From a checkpoint of a small waveform VQ-VAE.
Data: trained on two synthetic voices taking turns or overlapping, over music, noise or silence, 26041 training examples, 47.9 epochs.
Rows from block 11 of the encoder of a small waveform VQ-VAE, named by matrix and row number. Rows with one number belong to one neuron. Each number is 128 + 24 x the weight over its row's rms, rounded and kept within 0 to 255. All counts start at 0.
After each neuron's rows are labels from the 100 clips, of 14976, where the neuron reaches its largest size: "responds to" is what is common among them. Only what is clearly more common there than usual is listed. The data: two synthetic voices taking turns or overlapping, over music, noise or silence.
# u: gMLP up (value half) (encoder.blocks.11.mixer.u.weight, 336x256), inputs 0-255
# v: gMLP up (gate half) (encoder.blocks.11.mixer.v.weight, 336x256), inputs 0-255
# out: gMLP down (encoder.blocks.11.mixer.out.weight, 256x336, transposed), outputs 0-255

u.112 [170 162 109 167 136 114 148 132 154 112 130 143 113 130 100 151 141 145 118 149 138 131 101 114 164 119 128 116 137 124 127 116 139 109 166  94 108 132 127  93 110 112 126 178  97 151 139 124 101 149 110 136 116 163 137 163 109 131 103 140 159  96 119 111 154 166 148 144  92 149 102 126 169 134 101 153 119  72 134 154 125 159 119 106 163 129 126 126 107 137  79 135 106 131 147 137 101  92 165 155 158  81 139 157  88 156 148 159  86  93 126 113 129 133  86 103  77 157 132 100 176 104 142 140 159 140 118 153 158 106 117 103 113 100  97 116 142 122 135 141 125 110 123 160  90 150 144 125 163 107 123 152  84 126 140 134 129 113 110 136 181 151 110  82 113 124 145 141 107 144 180  96 182 154 133 147 103 108  94 127  97 118 139 117 126 159 103 100  90 124 137 113 135 101 147 143 144 131 119 153 132 119 118 134 153 115 118 115 134 203 146 106 111 126  93 115 115 114 139  80 113 149 137 103  97 101 131 124 101 102 147 146 116 125 124 150 143  93 146 155 147 205  92 102 139 141 119 129 128 156 153 137 137  80 158 105]
v.112 [119 146 112 158  92 125 111 155 106 157 143 142 174 152 103 127 105 137 105 107 102 144 128 144 130 137 117 116 102 122 148 177 124 121 127 117 194 124 152 146 167 188 110 122 106 116  97 111 136 110 138 128 155 171 148 164 148 115  84 150 124 129 131 114 140 171 104  84 112  90 139 162 140  57 109 105 140 127 123  77 124 124 143 121 181 152 115 141 161 129 132 143 134 109 147 122 144 136 129 121 144  96 159 139 128 131 145 134 136 137 121 121  87 102 151 153 141 119 107 132 159 154 156 131  83 128 156 165 147  67 121 184 165 138 114 131 110 145 123 101 175 136 145 139 139 134  93 113 119 130 173 109 120 124 173 132 164 137 132 119 112 115 100 152 180 120 117 135 143 146 122 105 122 121 109  77 183 132 104 130 131 138 136 120 135 145 139 134 165 173 135 121 114 136 160 145 147 137 116 112 117  99 110  68 115 109 118 154 123 142 133 128 154 115  69 160 161 142 101 185 127 133 126 136  99  94 163 134 139 162 158 197 125 135 139 137 127 161 114 131 126 111 143 114 146 134 126 147  99 131 139  90  95 106 141 116]
out.112 [174  96 147 125 125 118 156  78 131 124 124 146 103 143 102 141 103  48 149 132 162 108 102 114 145  88 140 149 160  78  98 125 111  99  99 128 106 100 124  99 136 111 171 165 149 135 129 109 117 115 105  95 147 140 123 118 118 139 118 152 137 129  90 118 121 122 161 156 127 118  93 105 143 142 148 141 122 161 149 154 127 113 119 116  55 126 162 159 112  99 139 139 134 121 143 121  82 113 107 147 129 112 130 125 142  99  90 152 145 133 162 154 148 181 131 138 109 159 115 130 176 111 103  88  88 121 150 101 159 121 122 103 132  80 135 110 155 118 115 140 140 161 136  95 168 161 164 159 117 103 131 157 135 130 133 170  75 124 146 129 128 134 124 130 118 127 133 134 146 114 142 142 145 118 148 137 127 147 140 110 148 119 111 138 154 116 120 112 127  95  94 112 178 104 115 136 158 132 154 111 115 183 129 147 113 155 100 133 149 110 119 122 139 176 141  82 122 150 128  71 145 113 160  99  72 132  86 131 109 127 114 105 121 151 135 139 104 122 102 106 137 115 173 111  89 137 118 111 187 144  83 144 134  90 148 119]
responds to: muffled (low-pass)

u.180 [ 84 104 112 120  99 162  84 158  95 125 156 134 179 129 146 129 119 131 128 117  14 148 132 137 139 142 130 126  70 106 139 137 123 135 137 105 178 162 154 141 144 162 147 130 135  96 119 127 160 120 120 146 156 141 133 123 109 114 114 126 131 109 147 118  99  89 121 114 135 108 175 146 138  85 128  95 143 158 140  71 110 120 134 157 104 136 121 138 138 135 136  94 132  82 158 117 157 123 118 144 157 156 147  90 136 107 145  95 102 127 136 111 147  92 127 139 141  87 107 137 125 131 122 139  69 131 152 188 137 120 107 202 126 152 100 156 130 153 133  52 131 129 123 127 128 169  76 104 122 130 150 131 150 100 135 134 187 117 129 147 109 105 141 116 207  95  93 127  96 146 108 141 128 109 116  97 138 124  99 143 135 127 116 137 116 122 127 132 121 110 135 118 130 131 125 153 136 131 131 149 131 124 143  74 131 133 121 149 121 144 115 159 117  94 104 131 136 132 135 156 139 126 117 148 119  72 126 149 148 132 155 148 121 139 138 175 140 143 120 119 126 120 105 136 131 125 162 122 108 113 132 145  92 161 143  97]
v.180 [ 87 116 124 149  92 136  87 157 119 127 147 112 151 103 142  88 135 123 104 129  74 120 136 137 110 156 111 126  99 130 132 134 130 118 135  99 155 162 151 152 122 164 129 101 131 130 115 126 147 138  97 176 154 149 141 122 161 140  88 129 137 149 129 135 136 149 170 109 117  91 165 153 133  77 114 134 143 131 140  91 121 117 113 141 122 109 113 118 144 129 122  73 143  65 148 136 149 115 126 110 156 154 110 115 139 125 130 148 115 147 140 107 107  89 154 122 156 125 128 142 130 142 154 175  79 113 116 210 146 141 118 188 140 135 109 146 114 143 119  80 141  79 134 169 133 113  74 113 193 119 132  86 131 106 138 129 195 127 119 111 118 120 118 136 162 116  97 161 104 135 121 108 138 125  99 100 156 118 113 123 126 124 129 129  82 104 142 127 146 139 116 122 138 136 162 178 102 133 110 126 139 127 111 101 136  91 120 135 142 122 136 139 134 107 106 168 132 130 114 217 125 130 112 104 121  85 132 159 144 135 143 156 125 125 148 158  98 148 126 128 104 125 103 106 133 107 156 112  85 125 158 136  98 190 126 103]
out.180 [141 110 153 122 143 135 147 110 124 125  42 149 115 153 111 142 106 171 172 173 141 121 154 125 169 108 147 157 139 128  94 123  94  88 108 137 117 114 119 143 135 119 152 143 164 142 139  90 122 135 117 114 125 122 123 114  80 132 133 167 131 175 114 122 139 135 148 138 114  96 115 114 160 140 127 150 127 137 128 140 137  80 121 109 119 109 156 155 132 124 172 148 130 145 128 119 121 174  74 149 113 128 110 129 135 111 111 128 143 153 144 145 112 148 127 148 135 126  58 129 143 125 116 111 156 126 175 111 147 123 121 117 116 157 135 117 153 141 108 146 158 147 166 111 158 141 142 159  90 111 134 144 138 144 130 152 110 132 175 174 110 125 135  90 114 102 125  81 126 117 121 145 109  95 101 139 121 152  54 105 174 131 105 143 147 105 127  58 137 104 110 116 142  85 131 111 149 131 159 146 124 146 105 140 131 154 133 116 155 110 106 118 168 147 119 112 122 157 124 112 110  86 144 111 165 142 108 130 121 151 114 113 122 163 157 106 114 127  77 112 207  67 139 140 111 126 139  81 146 183 108 123 145 112 154 138]
responds to: clipping

u.16 [114 123 110  89 122 116 141 140 123 109 165 147 115  89 146 130 133 145  91 118 113 137  90 103 133 116 137 147 110 119 132 129 159 154 151  95 142 108 144 122 125 164 130 109  85 112 110 165 110 123 158 172 123 115 159 146 123 101 106 136 128 112 173 125 182 149 100 119  92 150 121 137 103 133  81 102 155 100 130 122 131 141 164 121 170 153 118  90 130 148 126 153 116 156 101 151 115 124 143  78 165 132 121 143  74 121 132 143  75 131  65  65  80  91 143 148 162 104 132  87 142  96 133 127 148 125 133 125 144 115 168 147 130 125 132 135 104 128 147 145 109 115  90 140 130 112 123  70 123 122 124 116  99 141 114  95 147 127 116 140 155 112 141 131 130 135 176 107 117 154 137 123  87  99 131  94 109 137 155 108 125 140  80  48  91 108  97 136 145 143 159 130  85 128 124 127 104 103 132 113 130  78 117 114  98 127 153  81 128 151 125 148 151 124 151 120 137  99 133 163 113 126 122 125 108 117 141 168 138 121 162 137 141 129 118 127 109 107  95 110 100 158 167 148 161 155 124 129 112 147 165  99  74 134  90 155]
v.16 [130 166 112 139 129 135 111 144 147 110 128 146 133 109 131 111 122 101 123 116 120 126 130  83  96 143 134  59 106 133 164 104 154 129 165 103 119 135 128 145 116 133 133 130  98 135 127 169 122 178 139 153 140 145 131 141 171 131 137 126 121 158 138 129 130 132 137 124  82 128 145 159 108 126 130 100  98 107 113  80 152 177 121 167 139 140  85  78 152  85  98  84 140 132 155 135 156 120 171 103 145 109  91 136 113 128 185 129 160 106 119  83 105 124 118 117 137 153 158 128 106 180 143 105 123 156  56 113 126 134 150 149  94 118 148 144  91 136 138 110  90 159 131 137 102 144 110  98 142 115  95  72 138 112 113 163 145 116 132  99 142 143 120 156 141 135 113 145  86 121 144 108 139 146 129 101 126 105 147 146  88 167 184 133 115 142 112 147 128 156 181 132 116 163 155 152 119 131 100 111 168  99 121 119 129 155 156 133 115 147 161 137 111 113 115 135 114 131  90 143 134 154 101 143 132 113 173 132 132 129 120 122 124  90  84 152 122 138 168 194 106 144 116 125 155 125 155 147  97 103 181 125 139 146 168 115]
out.16 [102 136 124  96  91 189 112 140 110 155 123 137 173 142 139 134 109 110 142 133  80 168 158 159 130 137 138 132  77 127 131 164 128 121 131  95 176 145 168 116 151 164 114 131 124  91  81 115 163 115 116 143 150 166 160 142 118  95 164 136  88 120 171 112  93  96 101  86 164 115 178 167 140  74 126 124 102 144 145  87 107 120 173 141 153 150 121 126 166 154 140 120 156  94 156 113 168 112 128 140 149 147 158 102  97 148 148 101  98 138 110 133 139 125 121 133 116  90 124 163 108 120 138 153 116 111 131 137 135 102 113 170 165 129  98 167 128 157 114 119 146 110 146 149 137 126  83 123 138 138 161 124 155  89 156 142 149 105 128 133 111  93 100 112 171 116  97 120 142 163 101 155 142 110 157  88 171 123 122 122 129 113 135 106 110 134 169 125 153 138 145 116  89 122 125 135 115 150 124 114 108 114 135  83 106 107 101 145 117 147 117 156 139  88 160 149 164 139 150 147 159 114 113 117 109  95 142 153 137 115 156 152 100 131 144 141 169 169 130 122 133 121 162 162 138  96 104 119 114 140 140 155 110 146 136  95]
responds to: muffled (low-pass)

u.106 [119 120 128 130 129 170 151 132 105 119 158 110 134  95 117  97 149 130 125 104 129 146 145 130 116 121 123 149 106 104 153 101 120 184 117 126 134 105 119 144 119 130 126 107 139 104 146 170 105 125 214 118  85 100 149 130 108 148 113 115 169 110 124 155 145 152  97 136 101 161 142 142 122 132 146  97 153 118  86 109 150 110 113 146 165  94 107 124 131 112 111 114 111 116  63 174 113 131 119 110 140 104 129 163 163 136 145 153 126  95 144  99 123  76 155 132 116 108 129 106 134 153 131 119 113 147 107 132  82 139 147 136  88 192 129 165 116 131 155 112  65 141 127 130 171 113 122 129 145 114 144 147 106 147  94  79 149 152 121 153 144 103 122 145 118 125 148 139  97 146 131 102  89 174  59 100 126 120 120 123 103 156 123 152 148 157 132 116 131 132 150 145 102 132 139  91 141 126 141 155 172 138 112 128 133 157 172 112 153 144 156  96 114  71 162 123 157  92 127 109 126 148 138 176 129 127 138 125 108 167 157 155 145 108 113 105 158 136 130 176 106 124  91 154 146 126 146 171 120  97 109 122 109 103  96 142]
v.106 [ 96 139  97 137 141 128 135 161 157  83 109 126 155 126 176  95 145 106 105  99 132 123 127  99 120 154 115  77 117 110 149 127 150 164 195 135 133 125 115 124 113 124 121 117  91 114 127 126 121 137 164 143 125 116 122 163 138 121 154 105 141 112 135 153 120 149 131 118 101 128 123 125  92 122 123  83 151  94 146 143 168 161 117 181 132 154  86  66 122  99  89 123  93 113 119 154  96 133 187 110 122 100 145 148 139 128 145 175 101  96 138  82 111  99 140 116 127 139 147 123 110 192 146 128 116 157  72 151 115 137 152 147 117 148 134 135  65 125 143  88 143 111  98 143 122 132 133  98 154 119 108  85 130 124 135 144 155 132 117 114 132 119 119 136 153 114 140 169  98 139 133 122 133 139 111 119 127  76 129 154  78 161 133 105 106 128 130 138 118 178 160 107 116 180 132 125  84 122 108 138 122 101 118 126 141 123 136 144  97 141 156 129  84 105 130 140 137 149 131 166 124 169 132 142 134 127 180 125 136 138 142 163 140 105  84 153 175 122 145 135  90 155 100 143 161 143 130 163  83 144 158 154 112 155 110 144]
out.106 [110 121 141 117 162 244 132 121 118 129 118 102 116 123 120 125 146 184 119 129 141 138 141 143  94 107 150 124 138 143 130 124 130 141 130 131 128 100 124 180 121 118 128 105 147 129 146 140 107 121 152 102 137  99 117 100 140 138  94 117 149 131 109 138 198 134 136 147  77 121 104 116 121 132  64 110 147 110 162 168 147 133 157 128 135  81 133 133 127 125 137 140 127 159 105 133 221 185 131 101 106 153 158 144 117 121 123  86 174 122  46 126 110  85 178 125 143 119 128 114 117 141 113 112 112 126 129 109 113 125 125 107 103 160 155 111 127 135 141 150 103 113 150 127 143  94 132 131 113 122 115 109  62 154 137  74 117 128 134 143 124 119  66  98  91 112 142 117 133 139 117 115  70 129 104 132 120 130 117 109 124 143 119 152 148  98 114 128 125 130 114 150 104 155 144 105 135 123 123 134 134 133 104 158 139 156 145 136 134 127 126 123 120 143 129 120 116 116 123 120 111 131 143 160 147 168 121 125 151 173 114 116 141 123 146  77  68 109 133 129 126 122 115 192 117 108 164 138 140 135 123 111 107 122 136 166]
responds to: muffled (low-pass)

u.217 [129 167 154 156 121 119 122 192 140 141 133  81 146  93 123 126 146 183 121 107 114 170 127 121  94 164 117 107 130 129 149 116 145 148 157 123 143 161 123 194 104 148 120 128 141 120 126 138 121 170 174 117 118  95 138 167 133 105 119 123 174 125 176 138 173 177 105 135  96 149 137 172  96  90 102 103 167  98 113 115 144 140 135 134 181 129 134  95 145 121 123 106 107 164  80 129 126  89 156 134 149 136 117 140 103 157 163 112 125 100 116  83  91 123 128 126 123 151 145 144 127 155 155 162 154 149  97 130  97 172 159 143 148 146 147 126 108 120 147 130 135  98 125 153 120  79 127 119 156 135 135  50 121 115 138 111 158 132 122 128 131 128 109 126 118 132 137 125 124 145 122 130  82 141 136 118 127 116 107 125  95 169 119 155  88 114 147 146 141 155 179 134  75 127 109 117 102 125 114  89 150 121 161 108 123 136 134 154 100 133 113 121 124 106 141 169  93 129  91 154  97 157 122 130 121 128 155 114 118 151 175 137 141 115 145 131 140 118 131 134 114 133 125 139 157 134 168 161  92 117 152  96 118 190 112 127]
v.217 [131 140 128 160 132 140  88 152 150  99  88  70 163  96 152 102 147 145 108  82  97 172  98 116  96 146 100  92 103 160 148 131 141 128 167 125 134 149 151 172  93 158 131 106 122 115 145 169 162 130 170 108 122 118  99 136 127 137 113  94 141 148 101 155 148 176 145 116  80 101 139 157  95 102  83 117 145  95  85 102 148 140 136 150 151 120 101 103 131  94 125 101 100 137  97 150 143 104 166 116 108 144 106 117 139 138 161 149 131  89 122 106 105 111 118 117 130 100 160 114 136 145 151 125 122 184 102 129 110 136 157 150 113 117 151 110 105 119 141 122 135 122 118 160 128  91  88 139 151 141 128 102 134 153 133 119 154 133 116 113 156 143  90 127 151 109 119 136 142 142 142 106 109 158  86 113 126 102 131 141 103 165 140 100 119  97 118 141 129 156 160 112 101 167 127 107 105 155 102 139 139  96 115 112 130 141 124 164 104 123 120  99 114 101  96 157 158  96  73 134  95 146 127 156 121 121 169 110 138 120 142 118 122  90  97 122 147 139 149 153  95 163 155 112 149 143 140 182  76  90 168 122 118 123 121 172]
out.217 [ 94 148  90 113 123 152 100 163 100 139 136  94 155 103 156  95 158 149  92 112 102 150 162 177 100 154 115 109  99 171 149 140 145 157 147 123 163 152 146 160 133 152 105 110 132 106 120 157 134 138 167 162 147 120 150 150 154 104 113 102 120 162 157 136 130 133  97 113 134 159 146 158 112 106  99 116 153 138 119 108 141 144 144 145 170 131 102  98 174 176 128 112 132 133 105 133 178 175 144  91 164 166 132 128  89 143 153 103  96 122 116 112 105  77 194 120 131 117 133 135  95 149 149 157 124 134 111 145  94 134 130 155 138 169 115 147 109 150 147 109  77 112 156 155 132 109 101 107 141 154 139  90 112 120 162  87 160 138 122 131 119 108  84 114 147 130 148 126 161 136  80 121 133 135 122 108 142 111 144 133 110 146 136 104 102 130 152 148 144 154 160 151  96 159 141 150 103 139 103 174 142  91 125 111 156 117 145 131 117 141 135 132 113  97 146 157 144 114 127 162 132 146 105 165 156 129 156 157 152 116 147 158 123 110 125 132 124 143 151 149 115 128 117 174 154  81 161 157  92 100 158 104  97 157 116 132]
responds to: muffled (low-pass); mains hum

u.196 [ 86 104 132 123 112 142 109 139 129 134 132 107 163  82 147 124 178 103  97 116  96 119 153 132 131 133 103 126 105 150 158 126 134 131 124  94 152 133 130 143 142 163 130 105 127  88 135 165 127 125 197 110 127 128 132 130 111 119  84 111 126 123 129 149 131 163 104  87 127 171 151 141  84 119 143 103 151 139  71  94 131 143 106 173 135 109 124 139 135 117 124 124 115 116  93 135  74 134 137 108 181 105 126 176 169 102 138 170 125 102 172 115 103 127 154 103 117  88 137 137 131 159 142 119  56 140  95 160  75 131 148 105 126 169 101 152 103 119 146 110  81 139 114 152 127 102 118 151 129 106 118 107 143 158 138  90 135 149 134 103 134 125 164 116 126 137 157 141 106 135 122 105 124 147  88 106 133 111  97 145 119 165 130 128 139 135 104 131 128 130 150 169 103 152 137 141 137 131 120 166 130 121 122 113 131 150 147 103 131 175 162 118 112  47 146 137 150  84 140 126 146 156 148 162  79 118 120 131 122 144 155 154 128 115  78 146 170 118 121 148 109 128 117 133 105 150 142 157  72  87 128 115 106 134 107 107]
v.196 [104 145 159 113  94 120  84 164 126 133 114 104 182 132 138 115 114 142 136 114  79 134 119 140 117 138 124 100  55 150 105 112  99 149 137  89 119 163 145 132  98 148 100 145 138  98 136 143 156 138 190 153 105 105 129 154 138  90 124 126 108 150 110 151 120 109  62 114 147  79 162 163 108 144  88 113  96 110 114  76 129 151 142 109 141 136 138 117 111  87 104 144 106 124 135 141  89 135 154 170 170 147 135 135 138 116 206 121 111 101 103 113 128 131 151  99 109 127 141 127 129 123 133 111 146 135 140  91 130 100 154 177 156 126 118 145 127 118 142 159 109 139 128 186 115 141 131 122 155 109 138  91 144 146 159 115 125 132 138 138 143 130 105 138 171 118 128 102 162 157 145 148 115 116 100  99  97 141 139 102 119 135 124 151 152 112 114 164 120 150 141 119 112 137 112 158 143 143 110 168 109  78 132 112 104 145 136 134 117 125 117 121 136 120 143 170 119 127 116 167 107 167 141 132  99  96 201 123  84 169 157 151 135 120 122 159 133 157 152 103 124 120 143 176 143 160 114 151  85 130 157 130 102 132 111 127]
out.196 [135 117 149 119 178 224 129 116 128 120 120 146 111 121 119 143 135 170 131 122 158 109 152 118 118  89 161 123 171 141 120 130 131 135 132 131 112  98 123 172 120  91 142 128 147 172 166 132 114 125 136  92 131 104 119  96 118 154 118 118 153 153  69 141 175 145 181 172  91 121  92  97 121 149 122 127 141 120 157 183 152 133 115 133 100  78 140 137 119  91 133 132 123 179 195 136 175 181 132 129  69 152  95 124 140 124 109 109 191 120 125 127 108 126 169 119 129 105 129 120 136 135 117  96  74 131 130 112 127 140 130  95 115 153 146 104 127 130 138 135 115 143 138 118 132 110 147 132 113 127 116 110 123 187 137 115 104 140 131 122 132 119 105  90  72 124 103 133 127  93 123 124  92 132  98 141 111 129 105 115 121 141 120 171 151 101 114 115 118 120 108 136 123 130 169 112 135 145 126 109 136 149 117 197 144 161 128 119 138 119 130 111 122 165 125 109 115 119 116  99 119 139 141 146 137 185 115 122 164 174 111 113 140 122 131 101  58 110 130 130 123 116 145 149 107 115 143 137 153 126 120 129 151 106 139 168]
responds to: muffled (low-pass)

u.49 [136 172 149 159 104 150 109 141 142 139 118  85 156  88 123 146 133 135  96 117 112 115 120 127 103 131 141  96 105 162 154 121 154 149 139 121 170 172 139 122 131 136 130 108 132 134 106 152 145 187 206  98 144 110 138 144 190 150  88 138 151 122 152 150 183 158 129 108 110 130 139 142 125 100 163  88 142 111 115 116 137 167 137 123 113 126  88  98 124 114 143 118 123 156 147 153 153 137 187 118 127 138 117 143 129 132 210  87 120  83 150  80  86 149 130 109 112 117 158 124 155 161 119 149 106 124 111 153 111 145 126 134 122 134 130 131  82 135 149 110  80 118 132 169 113 112 106 135 159 111 146  93 112 140 134 115 158 134 145 122 156 101 141  90 150 125 145 127 132 128 125  94 127 140  95 140 130 129  94 119 102 167 131 146  95 129 147 126 114 145 123 158 107 137 154 127 124 140  70 136 179  86 143 125 168 139 122 164 101 139 158 115 119 146 166 159 150  90 119 150 164 144 125 151 118 134 172 127 117 111 186 152 122  83 123 127 133 141 159 136 107 143 129 126 126 124 136 173 126 103 165 119 119 156 119 133]
v.49 [ 89 153 128 142 103 128 109 168 114 133 132 109 155 122 142 106 136 125 127 124 108 101 135 122 149 132  76 105  80 133 152 170 100 142 171 122 157 154 166 143 143 201 118 145 103 111  99 138 163 124 146 163 126 151 126 129 133 123 133  96 116 117 133 148 157 148 123 100 104 131 165 162 138  97 150 134 126  96 125 112 141 156 152 124 152 151  83 100 149 126 102 127 108 101  99 135 145 152 166 138 176 122 164 123 100 124 148 117  80 116 109  79 104  97 167 139 123 121 132 127 136 130 119 177 106 129  83 136 132 147 129 165 144 123 147 178 131 151 135 108 130  76 140 189  85 124 110 137 149 130 145 100 122  95 140 136 158 105  94 131 127 132 107 109 190 134 137 121 121 150 114  85 157 122 103  93 154 113 134 124 105 104 127  80 116 185 132 130 136 163 156 140  83 122 157 140 115 152 105 122 121 114 109 111 125 130 157 115 128 129 149 138 116 109 154 194 153 117 112 142 137 138 115 103 131 103 172 132 145  83 152 174  96  94 118 138 134 163 137 147 135 130 122 137 142 129 180 145 111 130 164 130  82 135 123 106]
out.49 [ 81 166  94 119 115 109  94 164 121 129 153 108 150  98 155 114 141 113 115 101 101 139 142 152 104 162  99  95  92 172 166 132 159 161 168 138 155 159 140 143 120 129  98 113 104 109 125 147 127 150 161 155 111 126 131 158 147 112 120  91 118 126 166 140 117 123  91 104 146 138 160 157 107 104 142  88 133 129 101  99 143 159 123 160 159 144  91  92 142 140 102 105 120 137 142 144 127 129 163 107 101 157 112 116 126 159 159 109 102 113 159  85  92 142 112 123 110 103 151 126  90 153 165 156 117 137  95 159  89 130 134 155 152 113 114 145  93 145 131  95 102  93 124 160  93  91 101  95 147 151 144  90 139 126 129 118 161 135 108 108 131 117 137 119 151 142 109 147 128 136 115 118 143 132 124 141 121  90 139 154  93 155 162 106 103 163 143 155 135 162 162 154  85 165 159 153 100 132  90 131 141  89 145 103 146 102 149 115  94 152 134 131 103  86 131 159 132 107 133 167 145 159 100 148 105 118 163 127 158 113 159 153 131  93 123 144 171 130 162 164 108 150 116 135 163 118 125 158  87  95 163 111 122 161 111 137]
responds to: muffled (low-pass)

u.134 [ 87 151 117 125 123 130  83 175 141 112 165  93 133  98 151 103 121 102 122 106 119 174 127 145 140 170  98 102 121 133 147 148 109 110 201 133 144 160 126 134 109 126 121 123  96 116 112 125 129 159 143 140 132 121 137 139 109 133 104 133 120 139 168 129  96 116 128 123 142 112 149 134 133 112 119 128 130  97 132 134 138 159 126 144 125 161  94 110 126 124 138 105 121 120 173 112 149 139 159 124 127 138 121 136 105 130 205 114 109 104 137 110 120 133 129 124 119  95 127 112 121 126 170 156 109 148 157 154  92 124 105 122 136 114 124 120 114 122 114 129 123  90 132 178 141 125 111 114 145 144 128  76 123 115 118  90 152 130 122 131 122  92 147 102 150 114 130 115 118 149 128 142 148 121  88 155 143 108 116 133 118 115 157 106  80 153 113 130 124 175 132 140 112  97 121 166  92 125  47 143 123  81 114 108 137  50 131 133 123 161 143 136 114 102  95 159 126 139 116 178 176 123  78 180 104 114 194 124 131  88 130 123 152 108 120 140 142 124 149 120 120 133 126 130 162 149 197 115  73  90 190 110 127 168 125 126]
v.134 [119 155 128 114 120 129  97 142 142 113 115 117 124  94 140  97 131 114  95 143 119 141 142 142 139 160 105  77 150 132 109 154 104 103 195 144 174 147 147 144 112 123 114 101 146 122 140 129 113 145 118 145 108 142 122 170 138 138  84  93 121 138 135 151 149 153 168 117 135  40 136 128 117 114 139 154 155 127 168 142 137 175 112 153 131 138  95 114 133  78 130 125 112 127 203 138 148 166 178  90 137 142 129 144 115 120 154 110 127 107 114  89 114 158 107 108 116 132 127 119 145 133 174 153  89 139 119 134 124 144 134 139 133 122  91 131 120 180 154 112 134 136 124 118 131 156 143  74 138 133 127  77 137 120 142 152 156 125 113 145 100 150 116 118 144 141 135 134 103 149 132 103 149 111  79 130 128 118 119 110  98 155 162 128 130 148 127 116 116 135 123 141 112 149 161 141 150 123  33 123 153  86  87 122 142 128 143 127 125 130 154 118  88 145  90 146 126  99 109 163 128 134 121 183 133 140 157 150 131 131 163 131 135  97  96  95 105 123 178 127 107 136  80  97 147 134 170 163  89 122 171 102 129 131 113 131]
out.134 [138 110 128 132 175  94 137 117 138 154 121 144 109 165 122 142  84 102 165 138 137 115 130  89 124 119 162 148 144  98 107 136 119 112 107 119 120 120 116  91 176 116 145 150 133 133 156  94 109 103 100 117 194 120 108 119 129 153 120 162 153 113 124  96 119 129 212 155 117 139 112 118 146 133 182 117 109 116 156 126 118 109  96 115  99 135 147 143 115  66 152 137 169 110 126 105 140  93 105 129 185 150 163 131 143 108 118 193 118 147 168 155 139 111 148 148 142 211 107 127 131 109 112 112  87 106 147 109 163  91 119 121 126 115 148 118 141 115  95 133 120 174 122 119 160 138 148 144 124 131 124 138  92 120 137 171 110 130 140 133 114 163  98 164 131 145 118 143 143  82 128 177 132 101 135 138 135 153 154 129 153 127 113 132 142 114  91 118 156 108 119  84 155 124 123 135 146 143 148  79  87 142 110 136 104 154  97 150 143 126 112 134 151 145 122 117 120 169 139 126 124  99 144  89 144 149 115 182 139 136 102 123  74 143 115 125 108  93 105 106 131 102 156 102 115 162 109  93 141 136 110 149 125 118 144 122]
responds to: crickets

u.27 [120 146 127 120 123 170 122 150  95 149 133 132 155 105 174 147 166 166 131 107 102 143 146 147 124 125 171 134  69 113 154 143 135 175 104 107 146 144 149 145 145 143  82 124 140  85 134 168 138 104 180 149 102 123 154 115  99 123 166 106 104 100 127 108 105 113  96 121 150 143 150 130 107 141 125 103 107 106 104  72  99 113 126 151 143 114 109 130 162 152 109 122 113 163  91 142 138  95 129 167 141 113 108 144 125 137 176 147 118  72 135  98 112 134 169 123  75  61 139 134  91 115 136 143 107 132 122 124 107 124 138 137 121 161  90 153 115 118 126 129  92  70 101 123 100 116 102  96 147 110 130 150 129 125 130  62 166 134 126  87 139 131 151 153 172 103 134 134 102 112 131 137 147 148 119 140 125 114 101 132 116 146 129 130  99 130 142  90 136 125 155 135  85 126  91 117 111 140 130 167 153 114 113 119 141 138 147 118  95 161 129 112 138  54 151 148 139  93 145 148 145 144 113 128 136 116 174 109 109 119 136 153 130 111 102 124 203 152 128 150 128 153  94 168 130 137 134 146 119 115 127 146 111 139 152 101]
v.27 [ 64 109 107 122  97 163 110 150 124 161 164 136 186 150 135 142 111 124 145 133  89 139 128 139 147 137 118 126  96 122 127 169 138 136 139  91 178 120 132 118 145 140 116 157 104 100 109 115 132 112 152 147 149 156 137 113 122 114 122 128 129 138 101 131 112 114 116 102 152  88 165 141 120  83 116 127 142 151 154  81 117 117 110 148 130 116 120 135 154 148 149  97 146  78 176 107 136 153 114 139 151 148 138 116 146 114 138 157 121 148 130 133  86 123 156 134  93  85 152 157 117 162 153 158 105 116 145 200 138 129 146 166 133 172 114 147 118 171 111  98 127 106 141 144 147 102 108 124 150 118 191 121 153 117 160 140 190 141 116 154 137 103  84 133 151 101 102 158 137 151  99 145 146 137 101 113 157 128  97 118 129 133 123 114  89 135 146 119 150 147 121 105 156 129 157 159 120 138 138 125 151 130 127  94 129 108  98 178 146 106 117 117 137 122 117 161 156 152 100 203 119 128 130 113 123  95 137 176 145 143 148 147 113 138 149 157 139 154 125 112 139  90 155 150 109 100 151 108  57 129 124 112  79 149 150 122]
out.27 [120 130 139 119 182 160 127 124 130 120 131 107 102 124 116 126 143 178 124 103 160 123 136 118  95 102 147 116 155 154 135 126 130 137 132 149 115 107 105 178 117 105 133  75 137 155 153 133 108 127 150  95 122  80 117  94 134 147 125 114 142 181  94 139 150 137 139 156  77  99  87 101 115 145  79  87 143 129 147 151 161 137 114 133 117  64 125 129 124 105 130 143 120 193 175 134 173 172 138 114  50 137 100 145 142 128 124 108 187 125 110 119 103  96 125 127 141 109 128 118 116 159 106 103 127 135 127 118 106 129 127  96  91 174 161 111 125 133 133 124 110 112 133 120 133  87 154 125 105 133 118 100 112 173 127  88 112 147 139 140 128 114 117 124  77 122 108 127 124  94 122 125  53 128  76 139 113 117 109 110 121 151 131 171 159 121 114 132 127 134 107 150 115 151 159  97 136 115 120  95 137 133 103 156 136 156 145 135 123 111 131 106 123 149  99 111 112 118 108 129  97 136 136 155 157 189 124 127 170 186 108 101 140 119 135  70  99 110 138 133 124 128 100 149 118 124 169 136 133 118 129 115 126 123 131 176]
responds to: clipping